Rows from block 3 of the encoder, named by matrix and row number. Rows with one number belong to one channel. Each number is 200 + 30 x the weight over its row's rms, rounded and kept within 0 to 999. All counts start at 0.
# convs1: first pointwise conv (encoder.blocks.3.convs.1.weight, 192x192x1), inputs 128-191
# convs3: second pointwise conv (encoder.blocks.3.convs.3.weight, 192x192x1, transposed), outputs 128-191
convs1.98,177,226,212,305,214,222,202,229,209,225,201,128,215,232,192,226,161,237,204,191,199,171,216,241,155,202,181,214,192,207,228,193,225,191,207,187,231,201,194,202,202,240,217,192,191,197,198,228,184,199,183,191,177,190,195,237,160,250,176,209,283,196,133,208
convs1.99,216,269,157,198,185,184,194,174,207,175,175,206,180,249,213,235,197,228,141,319,196,215,171,243,219,196,222,242,197,214,179,239,161,187,112,167,228,217,206,225,186,221,254,193,202,193,200,173,226,196,151,209,236,201,199,202,220,206,183,219,215,174,249,180
convs1.100,187,198,227,187,202,122,193,170,192,243,134,225,193,207,235,180,226,213,207,209,192,215,213,237,225,182,245,158,243,175,234,214,211,200,186,225,188,215,247,191,157,208,197,207,207,222,227,164,132,224,189,213,180,166,217,188,210,197,380,192,220,197,228,177
convs1.101,167,246,209,197,233,204,208,216,159,171,158,168,192,139,223,182,230,150,220,231,199,214,207,195,232,190,189,206,202,187,232,211,233,206,157,178,219,211,224,217,208,184,176,224,211,175,183,175,185,219,189,236,152,178,258,198,216,190,214,212,180,232,209,208
convs1.102,248,210,186,201,266,240,171,208,226,168,219,165,213,200,211,188,206,176,234,214,157,200,188,229,217,268,113,225,196,200,239,182,176,204,229,217,262,200,224,211,205,197,189,216,242,183,144,203,214,199,236,196,263,206,168,186,211,230,232,180,169,223,216,211
convs1.103,182,210,303,174,198,161,227,229,205,194,172,184,186,245,171,190,210,177,238,183,221,211,173,255,201,326,172,162,221,235,210,190,226,191,222,218,197,213,188,195,248,164,212,213,199,214,204,228,181,244,152,213,191,210,195,176,159,224,225,206,196,217,175,180
convs1.104,218,205,234,177,132,245,195,243,146,202,179,280,190,195,185,250,172,199,195,205,181,234,185,175,179,221,207,205,192,155,199,160,202,252,207,173,227,145,189,215,210,228,197,211,157,310,170,141,209,164,175,176,185,188,214,194,189,185,150,196,161,154,226,189
convs1.105,194,174,83,187,223,196,184,211,186,208,264,229,253,234,190,227,181,186,179,185,170,201,181,189,200,201,174,236,156,205,189,164,179,222,203,210,158,181,206,272,198,229,191,171,209,215,229,201,177,148,184,223,155,208,165,220,233,170,282,206,176,198,211,232
convs1.106,196,182,195,259,182,171,219,140,213,217,206,220,203,171,163,182,211,199,188,164,221,203,233,206,199,166,174,188,188,167,234,197,195,192,206,181,198,224,190,161,219,168,221,185,227,164,233,164,230,213,184,264,172,232,188,192,224,147,203,223,212,223,178,236
convs1.107,230,209,209,250,202,107,198,197,206,208,196,242,197,202,198,187,177,242,218,185,157,193,206,130,202,238,201,203,227,169,170,212,202,226,259,212,252,159,204,240,300,285,206,200,183,283,176,194,204,210,177,153,179,182,206,225,219,192,236,226,205,169,178,205
convs1.108,191,207,205,240,199,169,209,225,180,217,168,209,187,193,228,214,197,214,184,178,198,176,182,261,189,186,214,237,169,173,180,164,203,207,228,247,203,172,206,220,193,203,194,217,199,171,214,148,42,160,173,229,237,226,147,202,234,207,328,188,220,260,213,186
convs1.109,132,160,236,168,178,208,239,182,226,220,228,191,227,174,235,228,206,265,205,224,216,177,164,188,202,163,185,175,205,207,219,192,169,190,240,144,173,234,212,183,173,182,205,196,201,228,205,224,216,195,288,233,214,172,224,227,168,222,192,258,188,214,215,172
convs1.110,148,158,196,236,195,188,175,248,235,167,210,222,207,202,206,168,144,172,171,187,119,191,245,230,220,220,215,150,161,210,220,177,182,223,212,277,173,191,214,194,159,207,170,235,217,199,141,169,183,196,213,218,184,211,196,200,205,179,205,123,230,176,157,190
convs1.111,187,191,180,198,218,173,195,223,174,230,192,216,175,177,165,203,199,147,215,186,192,204,207,285,239,168,202,197,188,195,217,209,207,184,235,189,179,191,187,188,338,166,216,178,197,172,184,203,149,187,218,179,206,177,190,186,231,173,128,221,215,268,218,195
convs1.112,180,287,231,277,190,346,123,154,213,194,206,215,198,220,167,155,179,149,199,219,198,210,204,223,230,235,174,208,196,192,178,196,218,190,160,173,209,221,206,230,214,193,158,206,209,214,173,166,251,230,243,191,178,201,170,190,177,197,240,168,204,222,182,199
convs1.113,215,207,180,229,175,241,184,227,209,191,216,217,264,187,156,169,217,214,187,207,191,178,204,286,165,285,236,160,166,227,214,160,196,205,235,173,220,218,214,191,196,191,203,193,225,260,238,201,149,215,180,220,218,190,190,193,187,166,224,208,196,190,210,229
convs1.114,216,198,193,162,185,195,183,185,217,167,178,201,210,176,245,196,226,174,225,209,224,171,153,192,174,144,168,191,205,264,183,226,166,170,250,236,202,181,196,197,228,217,222,203,179,195,159,156,192,181,187,180,195,205,226,213,136,215,212,182,198,197,184,175
convs1.115,201,226,153,197,202,256,204,160,181,140,227,165,174,187,164,233,205,215,168,234,152,173,201,231,231,254,201,226,237,174,197,193,209,263,182,199,177,216,151,214,219,193,177,188,218,197,187,229,266,248,199,213,198,154,173,126,227,178,123,187,170,183,149,181
convs1.116,161,173,221,216,190,167,172,242,213,199,193,188,213,201,189,197,208,209,246,204,193,231,183,182,194,182,198,201,226,177,241,221,192,232,223,220,155,240,200,230,153,194,189,213,163,205,221,175,243,276,175,223,220,210,228,229,235,217,301,180,219,205,220,193
convs1.117,216,233,196,221,164,100,271,186,221,195,227,208,234,212,149,149,193,212,240,172,161,180,180,195,258,78,198,159,230,149,233,225,187,197,189,191,214,188,200,131,201,187,169,186,185,177,200,201,277,220,196,212,134,211,202,207,224,221,191,167,267,165,233,193
convs1.118,169,185,191,159,178,236,199,260,172,196,201,186,170,194,121,170,192,230,224,176,168,183,225,133,193,147,170,205,225,227,228,219,219,175,188,227,213,205,216,194,264,162,234,211,266,167,196,201,75,179,278,263,179,192,199,233,191,214,213,166,173,217,191,197
convs1.119,220,182,216,168,196,175,166,203,194,166,193,187,162,195,197,190,207,217,218,185,193,257,162,167,219,105,181,171,173,126,193,184,176,184,171,114,156,192,220,199,220,188,181,158,197,186,210,198,192,192,197,169,177,205,188,177,252,139,205,228,227,143,236,250
convs1.120,176,175,221,208,150,174,215,209,199,221,204,202,180,129,199,200,209,116,188,221,171,152,207,200,215,235,204,189,191,186,183,234,179,203,319,229,155,210,209,231,188,182,225,183,188,176,148,159,179,187,174,176,191,153,157,179,210,229,210,177,160,212,227,248
convs1.121,232,212,240,201,155,250,138,204,189,228,225,215,204,171,204,258,183,174,202,189,185,208,187,186,142,175,193,200,239,170,200,224,214,195,195,195,183,169,223,202,205,191,246,234,180,224,203,166,245,206,199,189,208,244,117,139,223,148,142,168,171,187,148,214
convs1.122,201,158,182,134,174,150,263,244,239,209,170,167,217,192,154,212,180,194,210,198,175,250,214,287,211,167,218,189,181,222,233,182,198,204,186,314,170,158,184,87,224,209,166,212,203,205,193,216,220,209,216,181,189,182,195,181,233,140,220,139,175,242,181,207
convs1.123,182,229,293,164,181,181,210,205,187,230,116,235,231,164,202,168,173,179,210,198,197,191,239,201,193,179,190,221,175,193,194,157,169,229,211,195,156,207,248,219,197,158,213,180,172,185,203,187,166,205,237,214,192,198,198,251,208,203,204,209,222,181,168,183
convs1.124,228,197,170,175,202,141,276,205,232,199,191,157,240,181,210,210,196,233,235,183,200,140,174,192,245,205,256,184,233,166,168,221,166,183,138,188,242,194,217,178,193,220,209,227,201,211,188,204,244,181,173,171,193,190,265,244,229,210,168,135,178,186,192,171
convs1.125,246,194,224,194,189,241,201,152,178,186,196,131,171,192,199,180,194,202,214,172,225,213,222,235,108,161,220,173,191,180,197,260,230,189,172,230,212,196,189,192,193,250,185,174,212,188,219,177,289,213,240,212,208,215,190,173,257,172,150,228,231,211,202,207
convs1.126,200,206,181,190,204,238,181,257,204,204,206,186,175,219,238,173,176,186,238,216,249,207,183,195,179,202,160,218,205,197,225,215,234,150,158,217,138,226,222,203,181,227,181,156,186,188,165,175,208,199,216,210,191,214,208,184,158,174,185,180,179,206,241,217
convs1.127,220,211,223,214,211,169,171,215,194,156,207,215,157,208,162,156,205,167,213,176,192,206,159,134,199,287,210,172,190,186,173,231,176,155,207,210,201,220,229,217,249,227,205,207,169,184,208,211,141,193,205,199,250,136,253,195,233,190,167,212,239,184,205,178
convs1.128,103,227,229,228,188,164,158,188,188,213,188,176,209,132,212,181,196,169,201,226,203,157,197,174,153,213,195,212,222,220,252,212,180,177,184,138,191,177,216,238,219,214,212,201,215,210,219,220,182,212,231,213,203,158,208,197,235,217,187,175,171,147,210,198
convs1.129,212,223,200,214,218,214,225,202,251,213,211,192,180,210,210,125,208,220,215,239,166,213,213,222,266,207,225,203,196,109,241,186,240,189,180,208,175,287,232,213,127,200,195,239,218,202,241,183,172,182,164,167,264,190,200,185,214,186,167,227,218,172,198,198
convs1.130,234,216,195,227,230,114,264,214,161,149,235,129,182,252,241,221,232,220,190,193,164,184,159,186,238,217,211,213,210,238,198,201,176,185,201,199,226,296,208,234,157,126,218,248,188,205,232,207,205,171,212,163,180,172,186,212,221,160,164,269,236,240,250,226
convs1.131,198,218,202,192,208,157,169,174,196,196,217,204,137,156,193,197,152,192,166,193,207,156,180,226,167,209,211,209,199,168,200,116,191,257,201,176,220,202,171,246,195,155,227,170,239,207,256,173,190,204,237,189,191,160,172,185,223,184,196,188,191,213,168,162
convs1.132,147,179,211,261,175,188,183,228,157,205,204,247,200,195,186,211,212,257,218,206,156,189,228,169,181,237,226,141,210,252,154,218,110,160,253,217,231,224,175,223,167,159,79,175,268,226,235,223,239,200,276,249,169,203,188,209,185,179,217,174,211,222,190,222
convs1.133,211,227,202,167,210,281,196,217,182,88,179,241,208,217,215,169,229,148,237,266,171,183,187,212,191,234,205,195,228,226,234,179,175,172,242,218,172,196,180,187,183,218,148,213,202,218,225,160,216,209,258,184,178,190,234,212,227,229,108,179,220,170,211,213
convs1.134,202,132,251,192,215,256,236,197,222,177,193,227,177,209,176,184,209,165,210,173,223,238,215,125,181,143,193,180,179,162,200,177,174,202,206,173,216,170,196,186,194,184,214,195,184,247,172,213,217,230,163,184,153,166,182,168,211,265,212,217,227,193,198,217
convs1.135,190,151,145,190,218,137,194,146,154,225,211,167,216,156,202,177,230,220,193,183,203,203,157,219,175,239,208,189,202,197,168,202,198,148,135,222,165,199,222,226,208,171,182,188,192,178,220,227,73,211,196,202,190,163,214,170,252,184,322,147,240,196,206,235
convs1.136,197,207,206,218,212,165,230,222,192,185,222,252,213,190,221,227,195,206,170,190,213,160,196,227,190,254,243,205,211,174,172,244,235,219,240,189,255,174,257,199,186,213,175,193,147,171,205,198,247,189,245,234,194,202,207,231,224,215,202,219,263,177,220,213
convs1.137,196,220,230,225,252,204,239,241,205,199,156,172,177,205,223,193,220,233,181,209,175,192,201,189,332,199,217,150,232,204,167,259,160,194,253,203,234,189,129,180,221,217,188,210,175,204,186,232,215,183,219,189,174,214,224,221,287,212,139,199,223,227,190,207
convs1.138,168,238,160,205,209,267,171,155,189,142,242,199,213,213,192,251,202,218,206,234,178,209,204,229,158,257,172,144,165,182,215,186,222,214,155,167,175,239,198,200,195,233,204,205,187,207,196,224,222,202,158,262,189,176,211,183,220,189,162,182,97,189,169,148
convs1.139,198,229,251,306,206,188,177,246,163,231,171,219,206,300,208,210,178,203,197,162,210,171,210,209,150,185,193,194,212,228,186,205,231,149,157,205,249,199,190,236,222,145,169,182,211,150,250,227,211,189,184,171,167,206,179,185,297,222,248,293,252,259,232,198
convs1.140,201,211,165,219,238,193,193,207,181,184,199,199,196,223,190,164,184,196,234,205,163,165,189,178,283,199,197,205,215,214,205,250,238,243,182,226,230,199,199,151,212,222,170,215,217,160,176,153,222,157,188,181,161,184,195,213,198,200,189,196,240,207,227,233
convs1.141,201,269,194,155,177,156,186,147,230,186,201,235,205,173,201,219,239,185,174,189,185,214,182,231,289,272,160,197,160,162,223,180,217,241,163,267,155,216,186,172,185,234,231,195,163,173,195,234,188,169,197,179,228,184,198,236,201,241,237,238,175,223,178,215
convs1.142,176,185,232,235,203,184,189,168,202,198,180,202,177,171,262,190,193,228,195,145,209,212,208,194,178,208,197,188,175,209,161,236,223,201,217,235,181,202,160,232,289,180,122,182,209,207,211,204,159,209,225,225,249,199,184,213,184,145,166,229,232,215,219,201
convs1.143,244,133,187,271,238,228,157,195,201,226,213,141,201,217,182,150,202,186,185,216,190,188,141,195,195,192,212,249,213,215,198,218,210,222,192,204,171,235,206,168,219,217,185,225,224,157,163,165,208,148,249,217,170,210,165,191,216,176,183,171,246,206,288,152
convs1.144,205,108,195,215,144,331,193,254,193,186,215,199,172,229,181,207,203,169,202,263,202,131,237,200,177,241,187,196,192,231,238,196,191,204,185,234,194,149,201,221,221,159,219,172,184,195,207,200,231,184,207,205,175,239,210,206,254,189,199,125,242,196,219,163
convs1.145,238,201,198,195,196,264,207,301,208,215,217,264,195,215,222,198,240,190,217,208,180,178,209,164,174,211,197,209,198,207,194,136,183,202,171,200,217,213,158,193,167,236,216,206,174,179,164,241,243,207,190,211,217,247,223,209,217,208,278,184,165,148,167,218
convs1.146,215,202,208,196,190,215,197,195,248,206,196,153,205,208,206,235,208,231,202,180,221,159,189,218,145,189,214,174,225,192,200,196,191,222,196,183,202,157,241,205,188,184,196,206,205,221,211,178,170,250,177,190,164,176,231,186,221,161,224,159,180,216,168,166
convs1.147,194,263,233,211,202,235,210,155,195,179,218,151,168,193,250,184,258,215,194,195,194,218,213,191,161,184,213,174,163,219,236,166,173,196,251,224,218,240,173,218,192,237,172,170,143,167,220,213,192,183,204,221,177,160,240,214,162,189,245,187,174,149,275,141
convs1.148,181,135,197,178,201,171,189,192,187,210,188,213,194,166,216,144,183,192,181,143,217,200,174,312,230,218,246,187,140,189,231,153,206,152,171,163,199,206,189,189,212,184,163,198,215,197,249,198,160,190,194,189,187,208,184,230,178,208,117,177,130,220,204,246
convs1.149,166,176,221,197,163,194,198,233,218,224,218,200,226,142,154,230,186,202,194,233,171,177,178,183,231,230,201,231,166,201,230,260,209,207,192,158,209,211,207,124,216,177,158,169,220,167,189,250,158,135,123,244,211,189,203,158,209,198,233,219,219,180,129,207
convs1.150,176,270,200,207,233,157,181,139,176,221,209,170,206,154,209,204,194,253,173,235,211,135,202,214,197,194,189,195,229,162,143,261,213,211,247,196,179,239,201,206,99,206,182,196,188,194,200,229,235,218,232,209,195,185,173,198,200,261,217,186,178,194,236,212
convs3.98,220,186,212,184,212,227,198,183,192,168,185,233,204,231,213,132,210,206,192,215,238,167,198,210,243,175,198,181,185,243,183,148,143,214,155,199,177,126,165,200,213,224,176,207,222,228,159,156,160,133,185,190,206,226,231,164,144,220,137,211,232,206,236,194
convs3.99,190,196,236,245,215,166,176,209,248,208,204,210,186,192,183,261,167,177,182,211,210,161,270,173,188,215,190,251,235,225,192,191,231,198,169,227,126,155,172,155,216,222,210,189,238,211,196,186,124,219,224,240,193,222,199,239,216,248,214,198,185,174,171,217
convs3.100,135,226,184,194,201,149,179,230,197,203,167,212,242,196,289,191,201,186,176,191,187,205,190,158,174,185,218,251,224,216,251,199,180,228,189,172,180,204,180,205,167,193,233,262,242,199,219,227,215,195,215,173,245,220,205,189,229,249,221,228,264,165,194,150
convs3.101,148,199,226,233,231,202,195,167,214,195,218,231,163,213,125,200,207,211,215,205,183,199,157,172,194,225,167,185,198,167,210,230,227,195,248,174,194,179,185,246,205,200,145,231,180,213,177,208,261,205,185,207,162,226,225,190,205,186,216,210,218,206,178,227
convs3.102,178,157,242,169,169,148,197,203,176,149,188,213,248,174,248,237,180,190,194,214,203,159,210,190,152,212,152,176,118,184,176,180,229,228,221,227,209,256,173,225,219,156,212,212,240,190,193,175,205,222,213,218,230,165,239,189,152,162,221,209,183,210,239,214
convs3.103,235,210,207,177,209,204,201,217,185,212,126,152,234,234,212,217,213,191,202,193,167,194,234,203,229,197,160,193,161,176,162,186,142,131,261,268,206,238,208,168,139,213,251,216,213,178,230,196,215,218,196,196,229,203,230,187,217,235,198,255,208,191,224,199
convs3.104,159,158,192,261,176,242,191,186,188,252,127,245,193,227,243,223,183,235,199,237,200,210,214,217,240,226,152,177,191,209,213,234,193,250,166,187,174,205,191,160,247,168,194,181,180,210,153,183,159,215,178,230,211,220,215,199,198,181,210,197,179,191,199,227
convs3.105,242,228,263,204,201,210,224,193,215,215,216,198,234,213,203,230,215,203,111,199,233,232,208,202,193,188,187,197,150,136,188,193,181,199,204,219,233,180,179,129,209,235,191,186,230,170,196,175,185,219,220,162,227,226,209,208,229,215,229,233,245,178,208,250
convs3.106,222,191,192,308,227,170,186,196,205,144,179,140,188,153,215,224,124,195,183,201,226,159,143,221,218,178,229,173,218,216,168,187,206,167,215,258,220,195,199,198,152,197,210,184,166,217,218,197,205,166,218,151,182,216,166,180,204,206,171,205,195,235,190,172
convs3.107,204,198,232,197,199,280,199,159,251,191,232,238,177,207,233,247,181,163,157,242,197,183,218,194,212,140,227,209,261,230,176,253,164,234,171,241,254,240,181,208,230,196,216,244,179,180,152,206,195,192,192,222,186,199,213,192,187,193,183,217,143,179,180,215
convs3.108,184,161,190,176,194,251,161,250,215,223,205,177,185,171,188,225,204,188,133,228,178,207,244,162,221,186,194,147,146,188,198,191,250,220,190,217,201,159,189,212,198,209,221,230,221,212,196,147,127,187,177,209,105,151,192,165,237,185,202,187,189,217,204,216
convs3.109,162,198,219,194,218,234,187,182,156,237,231,246,150,220,164,185,218,212,190,180,225,163,166,191,204,196,203,176,203,181,161,212,175,276,139,176,191,182,211,188,208,181,182,212,189,245,155,188,217,230,160,151,180,158,194,228,181,175,139,228,159,187,172,244
convs3.110,218,225,250,192,193,202,159,179,225,236,210,171,219,163,175,222,213,243,188,193,177,177,134,232,177,243,191,190,210,250,205,214,249,215,120,212,171,180,167,208,210,171,147,195,180,141,254,216,219,247,176,211,209,162,205,190,199,209,184,144,238,166,173,195
convs3.111,222,179,210,194,212,263,189,184,201,193,169,220,235,191,199,203,169,203,206,197,215,212,187,137,174,272,172,212,209,210,182,211,224,173,195,170,262,168,230,165,305,246,169,158,232,210,153,161,216,130,199,207,243,217,168,168,221,164,197,211,200,191,215,219
convs3.112,219,211,198,215,170,194,138,217,196,174,194,194,265,208,220,189,173,173,234,158,218,235,177,195,216,130,208,168,188,132,196,155,237,219,236,139,213,218,164,173,209,151,202,176,202,216,244,193,197,205,194,185,233,218,214,219,251,243,242,176,192,238,192,241
convs3.113,181,179,217,178,171,164,230,213,274,189,172,194,232,248,176,178,240,209,186,209,182,186,132,248,210,254,195,143,183,166,198,246,198,199,183,239,152,244,171,225,213,229,180,195,187,213,176,199,209,131,221,262,189,184,184,173,215,184,178,264,210,188,178,212
convs3.114,189,206,201,203,260,225,194,255,198,145,158,213,220,181,199,243,225,196,220,182,148,225,138,190,216,181,169,194,268,196,225,192,164,203,198,97,205,211,235,209,185,187,185,183,141,132,182,198,215,199,207,207,205,189,171,229,253,198,229,159,226,165,152,209
convs3.115,187,173,176,234,244,219,189,207,272,173,229,199,194,207,197,209,207,195,178,225,227,160,227,171,280,239,234,177,198,164,167,229,222,185,182,201,221,213,168,226,226,160,181,238,150,227,177,216,202,225,225,216,169,198,226,227,244,200,143,158,165,214,221,199
convs3.116,195,147,220,210,205,205,210,235,253,176,207,231,204,203,241,179,175,191,170,204,224,204,217,157,220,188,207,215,94,214,177,218,217,263,120,210,177,191,165,173,227,140,218,181,165,234,238,168,194,180,241,191,190,214,184,184,190,160,226,190,156,249,218,174
convs3.117,151,254,184,211,150,188,165,124,200,167,201,204,146,191,163,190,170,161,203,172,239,199,159,186,215,164,169,175,248,206,197,205,196,231,170,194,250,195,242,150,215,196,208,164,176,195,181,238,194,185,200,225,200,196,224,168,173,242,244,228,182,175,230,219
convs3.118,190,184,149,196,193,174,217,253,234,247,233,179,222,215,236,250,209,227,189,208,201,196,223,152,161,211,255,175,256,192,178,180,162,184,175,190,118,228,233,177,199,248,156,153,217,227,212,200,229,169,188,170,205,217,230,164,192,228,225,213,175,207,195,204
convs3.119,234,250,182,182,211,189,226,218,192,233,230,203,149,179,147,181,248,190,158,203,205,215,209,228,183,231,242,183,198,191,249,216,154,193,176,187,142,205,197,193,161,212,206,191,195,171,168,243,140,194,180,202,228,140,195,208,233,256,189,186,200,157,139,199
convs3.120,198,191,168,212,216,203,219,165,211,160,215,199,207,169,224,234,181,224,200,223,192,200,168,194,178,214,235,194,162,214,210,178,181,214,216,211,185,232,245,180,252,182,218,225,210,244,210,192,195,196,207,200,226,195,196,164,205,223,185,190,185,199,189,266
convs3.121,222,170,236,186,211,194,211,241,197,242,201,220,181,190,168,244,182,160,234,154,154,212,214,219,221,170,204,204,214,259,159,185,191,212,182,246,158,191,194,200,233,174,255,187,195,202,234,207,185,218,190,175,232,231,184,188,185,135,148,200,224,170,180,180
convs3.122,240,221,189,160,202,202,174,235,170,238,138,197,128,213,185,196,134,214,213,182,217,204,186,146,174,193,185,218,216,169,226,252,212,260,189,194,181,217,204,147,248,273,170,219,214,181,223,219,218,161,202,235,231,162,229,255,208,209,187,189,167,205,141,189
convs3.123,175,238,229,238,169,198,211,141,231,225,199,225,148,185,167,255,232,172,176,185,203,233,155,231,163,219,178,215,219,194,150,271,154,157,248,244,224,193,268,174,199,240,201,246,214,206,207,186,204,173,203,177,199,212,217,208,248,205,204,222,145,150,215,173
convs3.124,248,229,190,228,188,207,210,202,194,223,225,118,169,104,215,233,162,240,209,224,184,245,250,210,166,224,199,225,252,194,191,179,216,208,130,191,197,209,189,228,217,203,214,218,204,181,227,199,211,225,173,242,228,213,192,168,224,189,201,223,246,202,174,185
convs3.125,259,176,189,182,184,241,209,202,171,232,169,242,238,227,249,227,206,245,187,225,159,188,170,210,236,274,236,213,177,188,174,160,188,208,189,232,212,215,189,201,189,267,193,193,210,192,162,231,183,210,164,181,186,222,212,194,177,197,178,217,205,152,157,207
convs3.126,196,202,203,216,172,187,159,179,217,194,220,230,171,214,220,259,204,175,204,196,207,215,169,236,194,197,235,161,182,219,187,195,240,232,258,198,209,242,257,142,161,257,225,212,150,179,224,162,204,199,199,187,190,209,250,222,207,207,188,201,241,255,194,222
convs3.127,209,277,243,232,187,193,186,212,221,158,218,209,229,145,194,210,172,160,194,190,179,220,208,198,204,160,243,197,189,209,186,232,205,192,146,193,190,202,152,241,218,260,251,232,197,199,192,206,198,216,237,189,208,170,227,193,224,224,234,148,146,181,169,198
convs3.128,206,194,223,221,225,147,257,217,179,215,214,175,211,191,182,210,180,182,232,182,203,211,204,212,193,249,164,202,179,202,243,144,198,236,210,167,178,141,247,254,266,182,168,212,186,158,195,209,195,194,224,192,170,153,162,177,135,242,235,194,220,205,186,228
convs3.129,204,200,246,198,239,248,254,170,161,278,133,196,199,219,163,232,176,176,169,235,226,189,151,275,209,226,191,211,169,158,175,152,248,155,158,201,237,223,191,190,242,252,188,179,203,196,221,196,239,187,178,205,155,163,197,214,215,183,163,160,209,179,183,220
convs3.130,209,177,173,170,232,171,214,188,167,194,193,217,214,249,162,182,236,267,221,222,158,220,165,194,166,210,142,216,213,190,179,241,187,209,202,109,185,159,144,208,211,116,245,148,165,184,185,169,224,181,230,233,175,203,205,184,195,229,206,187,159,202,236,221
convs3.131,191,142,184,215,181,216,168,228,210,175,189,212,209,227,167,185,207,175,285,225,148,181,187,148,188,186,175,195,172,224,212,195,252,182,182,197,204,157,175,196,209,239,205,182,233,221,178,156,158,251,191,212,177,194,179,175,204,148,254,240,216,169,165,231
convs3.132,160,169,148,145,202,166,197,216,173,183,237,220,169,185,211,184,193,228,183,204,212,170,246,183,203,192,108,194,224,217,227,184,174,200,214,219,196,145,223,238,211,243,158,141,140,224,154,257,165,159,249,237,206,232,274,225,217,171,171,200,231,188,261,208
convs3.133,203,230,208,166,231,151,170,223,186,195,218,233,195,236,160,214,225,216,225,192,216,252,233,278,179,163,184,174,155,212,219,190,216,217,201,182,198,215,214,163,178,219,225,199,183,181,179,231,197,198,216,213,239,207,201,235,179,221,259,202,202,227,197,217
convs3.134,148,186,184,214,203,232,143,166,248,206,198,186,148,204,168,151,190,166,186,185,192,226,193,182,245,199,212,161,179,186,178,248,231,199,223,242,239,171,221,207,211,230,174,196,230,200,236,221,218,175,177,206,183,189,183,221,206,245,185,205,200,235,249,207
convs3.135,174,198,227,181,189,215,184,186,163,223,154,218,206,235,182,142,213,220,236,231,198,186,160,142,216,158,241,220,165,186,248,188,226,220,173,181,162,224,152,185,176,208,131,186,170,187,196,169,238,236,242,223,215,167,187,168,217,237,196,219,226,208,147,175
convs3.136,203,204,209,230,253,177,287,213,125,156,207,230,213,216,182,281,181,188,185,207,209,202,193,202,122,189,189,182,142,274,194,216,183,164,222,170,188,188,142,193,200,195,212,172,144,218,176,190,273,195,141,214,221,235,222,205,217,206,219,211,161,186,144,215
convs3.137,218,170,155,240,254,210,136,193,240,183,193,218,191,171,179,179,255,161,202,203,211,249,218,212,200,139,157,191,212,233,240,220,202,200,251,199,224,183,225,205,196,194,176,183,171,176,158,207,183,227,204,175,181,261,245,207,183,230,180,177,238,186,143,250
convs3.138,171,173,155,235,217,163,235,192,176,213,208,249,204,238,193,187,206,180,177,203,160,217,152,158,204,212,219,208,213,221,180,179,186,205,169,150,215,204,189,277,210,224,260,172,188,185,180,187,202,226,224,185,195,203,199,196,253,189,124,181,216,160,199,134
convs3.139,261,180,240,264,252,176,119,212,226,197,172,203,177,177,202,141,208,262,188,181,195,198,175,179,165,212,183,221,243,166,131,165,222,116,195,178,168,195,205,227,211,250,217,234,221,231,193,205,220,173,212,255,166,175,157,216,212,161,162,208,175,257,196,222
convs3.140,197,181,193,215,168,196,230,163,198,221,166,224,188,172,149,219,199,152,197,204,156,187,201,160,183,213,237,188,208,180,200,215,239,163,222,179,170,163,147,154,166,184,200,193,197,167,215,205,139,220,203,199,163,226,167,198,135,160,197,176,247,184,219,182
convs3.141,187,217,197,192,194,200,210,187,145,206,226,210,195,185,175,224,208,154,190,191,185,201,216,225,227,201,189,160,197,225,167,217,288,240,172,178,184,181,220,193,212,220,175,151,171,182,226,209,212,214,231,187,178,208,251,180,123,167,163,205,128,193,153,207
convs3.142,230,178,208,249,162,193,202,190,201,183,187,208,158,193,188,161,187,257,197,220,202,176,198,187,185,235,167,238,135,227,159,183,225,215,207,155,196,202,107,223,233,178,181,195,200,166,209,237,210,197,207,188,222,233,185,215,175,198,199,214,179,214,173,185
convs3.143,176,201,205,243,150,195,173,216,202,246,209,252,151,230,213,226,230,253,170,204,213,195,183,192,184,269,200,128,221,213,242,195,185,193,132,221,146,160,225,211,212,211,195,162,203,222,165,223,180,234,155,179,227,209,197,198,174,251,205,216,200,180,232,188
convs3.144,228,155,209,217,286,222,220,181,194,167,164,167,218,189,165,186,204,210,203,212,197,120,223,167,203,231,167,218,140,170,218,197,177,191,276,229,156,190,235,200,217,187,206,156,211,173,210,203,202,231,168,217,204,251,216,191,153,189,147,197,187,159,184,175
convs3.145,220,247,226,235,241,207,139,239,196,203,207,158,212,185,126,199,160,166,200,170,201,166,240,212,174,187,221,217,213,267,228,214,237,167,165,182,201,185,211,207,156,227,212,204,242,231,175,204,196,236,175,208,196,244,224,202,236,189,183,205,177,198,233,146
convs3.146,249,173,184,207,233,181,167,280,243,219,221,244,222,239,210,204,181,165,146,208,185,216,227,175,220,144,212,174,187,204,186,211,195,202,263,184,169,245,192,193,207,180,218,243,223,189,196,188,224,207,126,219,128,218,178,202,174,199,244,181,209,195,230,217
convs3.147,160,233,159,175,200,184,187,236,222,225,194,213,166,184,152,239,215,208,195,178,189,221,213,208,185,193,219,179,214,213,162,190,210,152,179,232,142,168,290,202,187,209,194,169,206,192,192,238,236,126,215,193,175,212,127,168,173,190,193,222,179,210,268,238
convs3.148,176,299,154,193,183,206,169,167,181,204,182,181,261,179,213,156,152,196,144,186,195,262,210,205,186,191,233,168,185,246,198,164,182,162,185,238,199,236,190,226,207,224,210,186,247,194,207,201,192,191,151,251,210,252,179,206,195,156,157,244,187,204,206,109
convs3.149,208,198,177,179,214,204,161,174,183,204,183,234,213,198,255,239,195,146,151,195,188,196,188,219,235,292,230,213,201,212,196,225,231,182,179,192,192,167,154,183,196,200,203,220,116,167,203,247,172,137,208,195,227,229,237,190,139,197,212,206,170,215,180,177
convs3.150,161,246,186,239,265,165,251,174,233,214,174,197,163,194,214,205,209,177,179,218,210,215,190,204,188,171,193,204,257,202,242,188,200,200,177,188,241,195,202,204,217,240,207,150,157,204,253,162,205,233,266,213,186,216,228,197,152,215,210,177,214,165,237,206